config = dict(
    model='encoder-decoder audio transcriber',
    dataset='babble in 24 made-up languages, each with its own sounds, syllables and stress or tones, from a formant synthesiser',
    train_examples=39062,
    gain_aug_db=6,
    time_shift_ms=50,
    n_mels=64,
    hop_length=160,
    input='log_mel',
    spec_augment=False,
    win_length=512,
    tokenizer='char',
    vocab_size=55,
    encoder_arch='conformer',
    encoder_norm='layernorm',
    encoder_activation='gelu',
    encoder_mlp_ratio=4,
    encoder_head_dim=64,
    encoder_fused_qkv=False,
    encoder_qk_norm=True,
    encoder_inner_norm=False,
    encoder_subsampling=4,
    encoder_layers=16,
    encoder_width=256,
    encoder_positions='rope',
    encoder_kernel_size=15,
    fusion='cross_attention',
    decoder_width=128,
    decoder_layers=7,
    decoder_norm='layernorm',
    decoder_norm_position='res_post',
    decoder_activation='gelu',
    decoder_mlp_ratio=2,
    decoder_head_dim=32,
    decoder_fused_qkv=True,
    decoder_bias='none',
    decoder_qk_norm=True,
    decoder_parallel_block=False,
    decoder_dropout=0.05,
    decoder_inner_norm=False,
    decoder_drop_path=0.1,
    decoder_positions='rope',
    decoder_cross_attention_every=1,
    decoder_tie_embeddings=False,
    init='xavier_uniform',
    residual_init='zero_last',
    optimizer='soap',
    beta2=0.99,
    lr=0.0026,
    beta1=0.95,
    shampoo_beta=0.95,
    eps=1e-08,
    precondition_frequency=20,
    max_precond_dim=1024,
    one_sided=False,
    adamw_lr_other_params=0.0022,
    grad_clip=0.5,
    steps=4200,
    batch_size=48,
    epochs=5.2,
    lr_schedule='cosine',
    final_lr_fraction=0.01,
    warmup_steps=840,
    weight_decay=0.3,
    adamw_weight_decay_other_params=0,
)
Rows from block 11 of the audio encoder, named by matrix and row number. Rows with one number belong to one attention dimension. Each number is 500 + 25 x the weight over the matrix's rms, rounded and kept within 0 to 999. All counts start at 0. Numbers have three digits each.
# q: attention query (encoder.blocks.11.attn.q.weight, 256x256), inputs 172-255
# k: attention key (encoder.blocks.11.attn.k.weight, 256x256), inputs 172-255
q.189:519506516526540521508518515466499546463502487509466515497536500522507495476473488541485510514457454483525513515453491462510464519517512529520514476514525522513499495483487485495510527492479488531511522526506522537480499472495508516497499500506514515497
k.189:567486514524496502496512491509500497562469492494499494481500500498518475507478508517533527486454474459492460509505474509538497528505478488516509471540531528515514527485461488505507475525485504536493512524469508504524462523491505522483517533491491506508
q.190:521479492508521468486517482476489478461519511466475489513462505496493504508466455503509499496518513497495495529471455547541534463495480503541485458494544495515508533478499501513508523505491494498496510492455497534532499538494488507516507492480473506485
k.190:471512504488507503508488514501523548483524505484478504503477519516487525503470478477542484497491508474512528487456471496486525521568493496500507492497509510489505456536492506489453505517528537522522471508510461499509480523455489524498508488518509501490
q.191:472501487493526464531507519514483509506462540501508480506469531486526531508512491509545457486493503516475498503519498497505513450478491479505545492519489477501520491484475511479509496528502468479514506514476475486476482561483527458521512529533484509473
k.191:485543518516476491475485491471496498482497510520459501496488496530457475520494515507516528504503515508491476477478504462525486516520531508523504503484489515491506527511540532522472484511493523513527493527498477503471496518528511490523474464509487518568
q.192:460491474520469466550481493535488508514495473512475432505475505497513501500496494489478510510519486505510463501536501505499513530501530511518515459483440493530493574487542464487518552468505543519471463460532515543573513488534454501485511555537506524534
k.192:495507517517498484498464512465486463502519496465466477493522447455470521541479491535493465498501498469516519493492504454537463485512484454536479477479473499473472483527461494502498557495493490448526499523541484474527484466506533511508466483490502512452
q.193:520465486455450517505510566486508493490481517495495493551495513512480477500508481553509536512503500479480497522517496508515544555467499501524481492494530492548525525467494477512524496452493477488483478497520476529471527502434519511536467476479479447492
k.193:433501459490549434500458505474496561509502476514547474549481539520532551500501513487492491438503504471503491486524484491481532534526492565508468509477486499499500508462526544492477536544519502461518544564513535468506527511512521435526528488511494468553
q.194:464501507485484501504502495482516443517473479476453522513585544510530492532492503514457504518508523530468525501478524477549472501507487477479489501494481503482518464469519510470585480456498511520475525532520488460525505473501455495446440490469531484456
k.194:493532486490491537476501477513481504523442501466500451484471509546478506511523512480508503511529552504509498502517488536502472523497498499502515518493514488471490477528528533481439490481470476493502506515506536519470518507509515451479502497519492470509
q.195:496514469567513488453493520477445486543480475466492460461425485449512523509493475524454501482512567495528530507544491525492488573465498499504488507503517438484537492501525511447499480494522505471507504509502461503476478447490507527501519484487523498475
k.195:473468497501496525489480511516471456466564494489519521566507497474521459496518556471499514500489434465474461531481516467548509509515483515525478477487495495528466524553490493507479498478463466507487500470489546524516494503489550526508481507515490500523
q.196:533441546551489458516499474533497482460508471498517506512492500434490481496523500516481490518488494508495506521467473554510519452547479490457484502490475479515488525506462485475469444469539510504513520554514484509529467501546558482475502497478518469516
k.196:462466486487477493487490463486528507462465465456509516490489499533537526535514488499489480506499514456542474514517566478468481500469517474529478505506491516498479499553500526507511475463458481475491466467510535519494511502479460475493448490490486497502
q.197:504524489492520506489488490468490463480490479494474486513517527486455544503469502535489461519494499466483510505474508509481477533533505487527515479511513501489510534502491528490479482510515494515485507502513516526482486502498491510475496529489497496457
k.197:506473467491503505499507508455528480490521505487505482516470479502502513490528497579537465532486505483508517503459528501482460474512501492524500502494481516493536496504528509537534527508510493488474504499522484512522515483506502486468507486536501506514
q.198:498560489483485463490530539520499517547508534475530474523473485502518504502479491501490497487509500460497514488507471496513483491499448491512503497500509481480532505480504496488487530529524545507482495459515501531478533499481505483555503489495501503527
k.198:464481485517506422535506482539460527529489511492444546503507533480541485492476507462523506495507492507523463540523488479490524465494511461497478491470485522478474447506509551465482504465489535498532556508450458511507541490490492510520494523521479492488
q.199:488497448489504488478521485542523514489507454519543522499510521534526442519483496507494557555544526519512485477490561488462529472487474498492489523481475479473521480460498499479509511519504510518483527515472528558540535490471485521435509514535526469445
k.199:502468545486545519466489505529474528570499508508514488533559502501495458472538448498486525474491484473499514520463479469523523483517486477458509473512485513493480536504503535496452518503483497466512498536499500464492481484523461536555564523467492476504
q.200:506482520490522503485499495512489463505451534500528492496478520456497527482519488542528515518556509492472475479479483485509502485435503477477459482503521449520455476510492516475512465508490503550505472514501491518485474469508512456498482509545494490515
k.200:516492502456501534497494530489472507529500514456523494488503508492463516492536501506515500501502503485518479518498489506499504497465500542521543485522490494486537548502526488521470498497486528509530477515535474484492453490507488508521502521498467522466
q.201:483465521488523501518520469497480445494495490507450496500522490516473499514539528524517516513482542469508523476518487506473497475475511505487485482502490507493482465487485480508521486483493493523489501456487527474469467498524508494503503450519506524490
k.201:458498468488484509494469533539496528499511501514486488479473500454510507471523554464491531441525489498517499484521522475471495449520509537502487514521493536516496452507523502520513454509466455531475503513523451461483452515505475494512496464549508518535
q.202:509479523466504465457452536495516516550535530488486520491488514488472497462480494512492489491504467462502521508505467533493470504481513459494507510483488518478517490515539477497531512527498522506497480473440505470495504505469553505549511485522503499520
k.202:469505476509496493471469526517459505460475552518469484520550510527509476496539501444510437452474523522517471529477479467507495512524536469518482485495533473548465491506514527499490500494472486516511517443460493473497565494532522513542461506473510468464
q.203:512504478530495447516510466506502480481528468515495480490518459493506499474553444510512491442500517490511526481495526507494481498522511507487532495493537506539518509485529484473476478502469475476502493515577532467506475511505501537505512492496499467503
k.203:514490523480468498509507517514522512462499466504515481459516491516465509530473536548510480454477458499513493499519514486440507517495513533484510507522477483491546477490502485507521500498487509519498517519514459515471491539551502499488505526471519528479
q.204:501522524493527502524486530484507487486504473527519527523521525558508501483480494481511495533488480507530481480473501473480487487513504529493487490522460490502515514482518543521497553495536530524493525533493530542503509480508537542466468443523533523506
k.204:510527494503496532460499536539451525453474502527496482544506518508495467527525516491479492470513525477474497498513538486503465492500506503489507455471481482516474525452507533486513496476475562515510494476476479494482501515489511477420470461468490440481
q.205:517505481499489462534512502459532522496523490544526508481500466501486516462468479493490484529539500491478485480488502524494508494543501492497465511494509514466509493506502512504475513541471507484513491494481503515527479507513520495480513526511493506479
k.205:524456533472472484497495483475532477474530494495497498496505504517485523514481436511487487480477486511524494527491499485478493468502495505513515494488457513570525500511513504519532528453471495499519519528533541551487506476531498508514511524496517513457
q.206:536477487542474504520507499479488511496531466481503530512542484504480495524507491482491505505514538524516471509528507517478470514508489508462471494481496512501503490502490524477525522484486495442473507545493436514475500484500508503527488496557538500523
k.206:467491521489502490511541471474493554502501496498505541503499523516496512473541538499528544489536464506521538503512493463512504508509497481472477489522495518491495481500520522467543516499490492504498474417502516518484454531519506511468537546498501505502
q.207:495496493540535522515497539462520439467497480491513485517512506493459532474483505515519527472507497464515521489478540509486506494462515492498542520515498509506481498546538474475525495475518513502487523481520446505491485526542512506498479459505524515533
k.207:514479506531455509482471496493479485504462505498496503518506520513509516500530505506510496439494486489486493524515507485478481526496497467497476500448473498496457462502530536509501473490488505490479486514542504485458511505516518476479524481470521505493
q.208:557497432522492525488518486512493508497490492501546502498543453512499505490472514454510508527504484505510487482533503480477491505525507506522466473449492500502432487491482468508539473509515492507520464502487495451487493510492475492500494503493477539471
k.208:514495516495479486520498486506545496505548499480526506468482530440462489473488478545529538514502468471514503535526503520440483469505507501509482518538498530493494516450466533541535552508501487502468540484504459499473480514484523497541499463537530486459
q.209:498493496482530458489472503487495496505474532496464504529512503445459494511498528518516505510467504491510506511515523527510508499537490494517483505494559464507489531516496504480493471472511531524479520480506510465497475495515519511497523512538539512515
k.209:495501534534533519494526533490480479526517513509512468490542537498467486520519530453519530471509493495470526523528468510465475477504511502484526481539476509477480516516512476524519522506495487505498513516529471490545468528513501498513502480519502535520
q.210:523488478561534524470554521470464490488522478532477446493506496492519473511524505583527480516486556473507467495505530536508489493480549509544475502482527541486447499520466521532508459459486462478510531503539513510545502533543474496535527511496501460506
k.210:520510538515537522501466492490526521522512492474540471502508530503441502472499469493461501478499514516506471503537482491492462499485465482552461483514484504475513479466498523511506511507430494494465476474557498509438536535480546464474457491472466499503
q.211:512472490565572491493474503515447494457508450506470498504509512486485504495526500508482449501570448512509550524513525515463506496490521472486504512494436510498523491530520496483530500559554497496555503502498504543500510491445497500499508490528471511471
k.211:460511459544512491494532482490522490470478512489463525493457480549534488465484543478523528429491486539499503492477476494490481565514469486531532521480531517521488471521539513430536485477512516495547466568519506525505515524540545490512567492492532513483
q.212:495487493466540505525511503512509512491511520516510506484449500508505507511501493521488524478461501497495495513505554519518483493527486512514501536514442515468571514506482510472512498556494493460471448541508506459521487512473479522499534486488506527507
k.212:537473480510479462498522523499511494503509470544503525548482478515490451480498497508494468472483462470513504492463487466546511515543535492522516509512534542556519479460479471500495476530489486510515489534490520511471489535526536479501486548462497516500
q.213:507528499515483534484493480476466531473551481527490491455519538476516502505479498456489528475520492532461528475506490502540468521475557455491497515515508510507453535493504513505510518481509510453498512523500526515529491529496504476515496529489523487515
k.213:490538474521495482541471440501499528531481538490506458492519492471483509508501516489496506537501519452509493558484452530484513492505502497527492525461530512485501454485503502542491549560510518443486513476495489537461518468519475526521519531469494508452
q.214:497481530495472510505486518496467500511535503509484490512503536517483469495515468516474465464518526505469469496459539454498453491519528497495520523448482502516504500520526486484519533486506517509502474485513492519524510501532524557516511487532492487495
k.214:508484505499504529518506518499475446508458517494495494483505493483490471523552478475471476502497508529519496517497461461533510540490510474467466509493490500466494522528522521527517499419509474473520491510497472478516538505534478516479530482487505474524
q.215:468465485509504503482514452504439489533495453522466522522555516528522479505521441485473524482562526537470517482485550465517469510502532519504532554501465482486504490493517496491492508486500558456549476493533523460464470453477486468480537486493503496487
k.215:476483463488516503513493492460488520456523521515486538489474497458493515515508507577454504504451462482504492532487493463549541477534496467528479519495499485509529513524502505477475502481486501474530488471477494542529506505494528485473523502485504485455
q.216:516512494489526505527537516515499525517495506495535490511485430457512437497495485539490484520523485453481482482535528480487467539498505451512506493498507502491498466480460492493502473498457540514510502506444519518497468516475503462473558447502498495524
k.216:516510541473520510531519477517514474490519476501467474499530490510530487506511502483502481495534533512475456496476479506491473527496485517485502459445501508480491545466458512480474452505526491543495481527503455491501539497531531519500495491489480484486
q.217:512483480500524494484465416535488538492502526479469503507493497525550469482467535493519567471536463561479467482470502504498502507483488483512470520536591488462554499520509559485503469500514452484536499499474506515467504524525517449473492501502511478470
k.217:516481481512496443534534553466458485517510472506524552511528540493504499513472455430477544494584521471492514506538487503546529543559484529418495468562496507497534479526427462529533536516434492453519493533513555460461464481501486473501506497537489491482
q.218:502516476474535462530508534510483466553459504516501482457487516476451515476510480475514485507512496509509480464512534496472523495478508520566531469469545478525458516489443474518473473512485512463518483495520498470548488527465503505502515513466520480507
k.218:511504493459469522519524485459524477505488490476501488458482492503495477498511500559468481528492480547493493537521539511497528494502481469504501506540490503475439525519496495526420515516503513509476487521484515509510541510497506463504498518447540440434
q.219:509497488542525458511501481511494501478527547465505507510514519532482491507506465530477486500475476513462495508501484478471505513529481466489508523530535481522491549535521533544508527461470520486498451489472532524517466552491520508476532500483515520471
k.219:504481526456493476524505516485469503535499483514490516513512520525492563521536481452530501526512479501517517523526508493518512492482485559508467531511539492510508465511493521528492511525464499447494498527503506461497539487468473487524504445527541504451
q.220:529481496516509503543493467539472526483460501492552511475521505496518482480490539477477462512461566521504536482544489510513488460494515533502502542477512483490508488552505471521502510540545521481455482482488474493487486508473510495524459505497503457491
k.220:441535516560505481525470473507519464512499482523507497489519516492471514460498506516524491511523500498499467539478508463504461496456509506444518497499485521528488493501525477501482530438484509515535558480502507522520498506532501537537480510502497502549